A small image classifier, trained from scratch.
Model: 5.86M parameters, 24-pixel images, arch gmlp, norm layernorm, patch size [2, 2], layers 14.
Rows from block 7 of a small image classifier, named by matrix and row number. Rows with one number belong to one neuron. Each number is 128 + 24 x the weight over its row's rms, rounded and kept within 0 to 255. All counts start at 0. After the name is the row's rms in percent of the matrix's.
After each neuron's rows are labels from the 100 images, of 14976, where the neuron reaches its largest size: "colour at peak" is the nearest of a few named colours to the mean colour under the peak. Only what is clearly more common there than usual is listed. The data: single printed letters, digits and signs in grey, bent and noisy. In brackets: how many of the 100.
# u: gMLP up (value half) (model.blocks.7.mixer.u.weight, 512x256), inputs 52-103
# v: gMLP up (gate half) (model.blocks.7.mixer.v.weight, 512x256), inputs 52-103
# out: gMLP down (model.blocks.7.mixer.out.weight, 256x512, transposed), outputs 52-103

u.402 138 [114 148 143 128 102 103 109 123 143 142 113 133 141 136 130 146 161 148 108  96 122 106 124 136 119 124 139 111 121 134  63 101 173 209 144 116 166 134 128 107 150 120 108 134 126 160 124 145 132 114 143 156]
v.402 142 [154 115 129 153 147 140 132 105 155 118 110 104 155 134 153 175 116 125 119 155 159 124 141 166 125 173 157 179 163 120  87 182  80 139 108 178 124 119 149  93 121 139 126 137  90 157 144 126 115  83  96 129]
out.402 142 [152 119 132 160 162 143  79 133 137  90 140 122  93 116 148 156 161 123 131  94 120  96 115 149 136 123 128 199 186 126 133 129  80 152 115 100 107 156 101 170  90  69 115 110 123 132 146 112 115 120 103 130]
colour at peak: grey (69)

u.120 035 [118 132 125 127 149 118 130 114  79 110 126 122 148 142 116  95 114  94 126 116 119 123 142 131 167 125 127  92 136 137 146 104 138 104 132 151 110 107 128 152 118 129 111 143 155 204 125 122 144 130 147 138]
v.120 025 [119  92 170 137 126 122 157  95 137 106 128 106 145 175 154 147 126 186 118 129 170 118 148 131  91 104 128 108 138 133  91 139 119 116  97 147 120 123 110 136 140 164 145 104 153  99 143 140 138 120  89 123]
out.120 032 [122 131 124 113 146 129 111 124 117 151 125 151 145  91 124 126 129 152 106 162 145 128 160 131  83  65 105 131 139 104 140 125 115 142 116  87 117 116 163 139 131 119 142 109 131 111 151 115 136 110 120 140]
colour at peak: grey (54)

u.106 031 [ 98  88 136 112 163 136 130 106 127 101 153 120 176 109 180 127 153 123 141 113 147 129 160 122 135 126 125 147 134 117 132 143  89  67 132 135 115  73  90  93 116 129 125 116 125 115 136 180 143 131 156 156]
v.106 027 [112  93 167 113 152 130 143  85 132 137 145 165 102 138 144 180  71 156 127 110 181 130 121  95 121 113 114 118 115 128 122  85 143 124 100 156 126 163 148 132 151 134  99  99 136 106 154 125 130  93 150 112]
out.106 027 [158 161 151  83 124 192 145 153 128 161 141 121 103 139  81 151 123 150 156 138 163 145 113 141 148 118 127 115 173 135 132 129 135 158 151 123 146 159 121 135 136 146 132 150 144 133 138  73  79 123  92 169]
colour at peak: black (78)

u.422 124 [ 91 135 114 147  95 126  57 166 146 162  99 124 109 103 115 120 129 120 136  97 120 142 110 142 105  93 130 192 132 129  96 141 118 119 125 109 103 108 139 102 117 134 120 108 163 158 119 125 129 101 136 125]
v.422 129 [136 125 138 106 118 119 100 125 116 117 151  84 145  94 129 131 116 160 127 119 129 134 147 133 102 154 162 141 141 147 110 128 101 140 157 137 114 118 136 119 182  81 163 122 160 116 122 130 159 123 129 100]
out.422 136 [ 83 130 125  80 113  96 136  81 119 116 122 111 142 121  94 156 129 113 124 110 143 117 104 125 140 104 127 147 133 128 133 128 102 131 116 102 133 142 111 136 130 136 136 101  79 137 175 109 139 130  99  74]
colour at peak: black (77)

u.80 101 [130 143 154 107 104 153 116 167 131 162 152  79 134 121 149 128 145  95 131 141 151 156 144  95 143 161 128 127 118 130 129 127 120 141 123 147 148 102 107 142 100 171 133  96 160  84 128 113 172 133  76  99]
v.80 094 [130 117 127 113 133 103 121 111 133 137 132 144 117 130 127 152  93 105 123 157 134 162 148 127 123  99 130  88 147 136 120 154  89 154 143  95  96 114 137  92 119 105 132 154 118 167 129 161 144 122 136  98]
out.80 101 [139 120 116  96 112 101 116 132 125  84  83 165 121 148 123  85 107 137 119  95 111 132 141 141 154 134 121 157 150 132  90 142  87 107 143 154 164 170  92 153 158 118 114  94 133 123 168 140 141 102 159  89]
colour at peak: white (68)

u.223 047 [139 138 102 119 135  86 109 164 124 154 113 149  87 108 111 146 116 139 113 111  54 138 126  79 148 119  99 110 124 153  83  82 108 105 142 128 166 132 143 139 133 126 134 137 122 109 120 122 167 135 120 158]
v.223 029 [126 133 131 120 132 144 157 129 174 111 171 137 162 115 136 129 130 159 143 116 151 128 184 141 128 144 151 122 133 102 151 165  96 112 109 153 142 120 135 165 143 184 124 123 106 156 114 136 139 153 137  50]
out.223 043 [127 138 112  96 108 153 148  87 146 113 143 128 138 122 132  92 162  84 129  87 177 139 124 132 125 192 157 119 110  72 101 146 168  94 123 139 150 179 112 131 144 125 114 104 113 191 134 122 116  77  98 129]
colour at peak: grey (35)

u.492 136 [ 85 184 131 128 142 105 169 138 168 151 178 131 108 116 124 104 117 101 122 160 107 121 114 155 106 118 116  86 103 148 122 112 165 148 154 172 159  97 145 157 131 125  82 126 110 125 137 140 144 121 105 144]
v.492 128 [171 132 154 169  70 137 133 114 145 147 147 133 140 123 172 137 122 130 168 142 107 145 186  96 126 199 156 130 142 152 116 108  96 127 140 139 151 198 136 120 147 100 165 169 141 165 103 126 141  96 118 120]
out.492 132 [ 90  94 134 138 101 147 137 106 121 112 102 128 106 157 102 135 112  84 126 152 143 125 128 151  86 147 140 145 151 128 160  83 121  93 144 139 165 148 145 143  65 121 168 139 101 128 141 147 140 109 153 128]
colour at peak: grey (75)

u.59 122 [131 140 126  98 145 108 119 149 131 128 115 138 130 130 161  93 135 132 120 121  94 127 182 116 121 114  88 156  78 115 132 127 116 156 162 133 194 161 122 121 143 140 134 123 107 152 129 100 118  74  90 144]
v.59 130 [135 113 145 115 118 110 173 122 176 151  96 141 158 126 153 141 182 162 166 122 107 137 132  81 115 114 128  90 128 132  95 164 172 109 138 166 156 123 108 115 120 100 105  80  78 174 103 113 140 132 163 160]
out.59 126 [127 103 137 133 128 120 148 145 133 148 117 157 144 120 177 135 110 118 131 131  66 137 169 146 137  90  76 134 119 102 104 132 123  85 127  89 118 121 124 114 125 154  89 123 143 171 146 120 149 173 161 102]
colour at peak: grey (44)

u.295 068 [107  77 103 159 121 119  79 106 133 142 156 129 133 142  87 135 125 122 131 113 138 135 116 124 119 149 111 169 151 119  78 149  86 137 165 135 158 130 140 155 148 149 133 128 125 156 101 178 167 135 133 130]
v.295 052 [126 154 119 148 149  90 146  75 112 100 180 127 140  97 131 111 115 128 135 123 162 120 130 186 155 114 108 155 151 135 140 142  86 119  84 112 137  99 130 110 145 156 156  92 149 136 140  94 147 129 118 132]
out.295 070 [131 110 108 146  88 121 160  86 139 105 155 101 114 123 117 133  98 156 133 125 136 112 110 112 115 134 151 120 137 121 156 134 130 147 105 114 181 152 145 143 124 118  85 120 118 105 127 122  82 155 109 140]
colour at peak: black (79)

u.151 113 [127 115 130 111 111 116  68 123 130 164 176 125 139 121 114 169 135 115 111 118 115 162 134 101 131  97  98 131 127 151 162 120 108 131 120 173 109 170  92 129  91 116 107 103 121 146 130 111 123  90 141 118]
v.151 124 [121 154 165 122  68 143 164 116 122 117 112  86  94 140 108 148 125 121 127 157 137 130 135 126 106 101 145 114 111 140 139 140 156 105 156 133  86 139 123 126 119  93 129 124 127 122 169  80 115 115 119 156]
out.151 120 [113 138 123 153 131 170 168 148 153 151  95 128 158 137 103  83 122 112 143 119 125 121 107 123  93 129 102 122  92 153  71 135  60  96 103 135 137 128 189 135 146 164 106 158 135 144 153  85 141 131 157 114]
colour at peak: white (61)

u.262 121 [137 142 146 127 163 119 181  62 141 140 112 133 122  89 126 157 133 162 100 122 105 129 135 119  90 109 124 125 139 110 129 140 127 105 108 163 135 127 141  72 163 127 136 126 134  85  89  94 136  92 144 117]
v.262 127 [133 123 116 166 178 125 100 147 137 121 145 145  77 164 141 170 137 153 193 125 116 121 132 158  90 115 135 133 140 124  93 153 139 153 127 148 162 109 126  90 116 116 122 122  96 107 118 153 116 110 147 153]
out.262 128 [143 168  72 114  88 128 113 150 102  87 142 148 127 110 103 148 138 164 125 125 117 154  92 122  85 149  83 134 116 134  81  99 138 115 121 109 164 162 106 114 103  97 130 122 137 139 142  92 107 178 121 140]
colour at peak: black (79)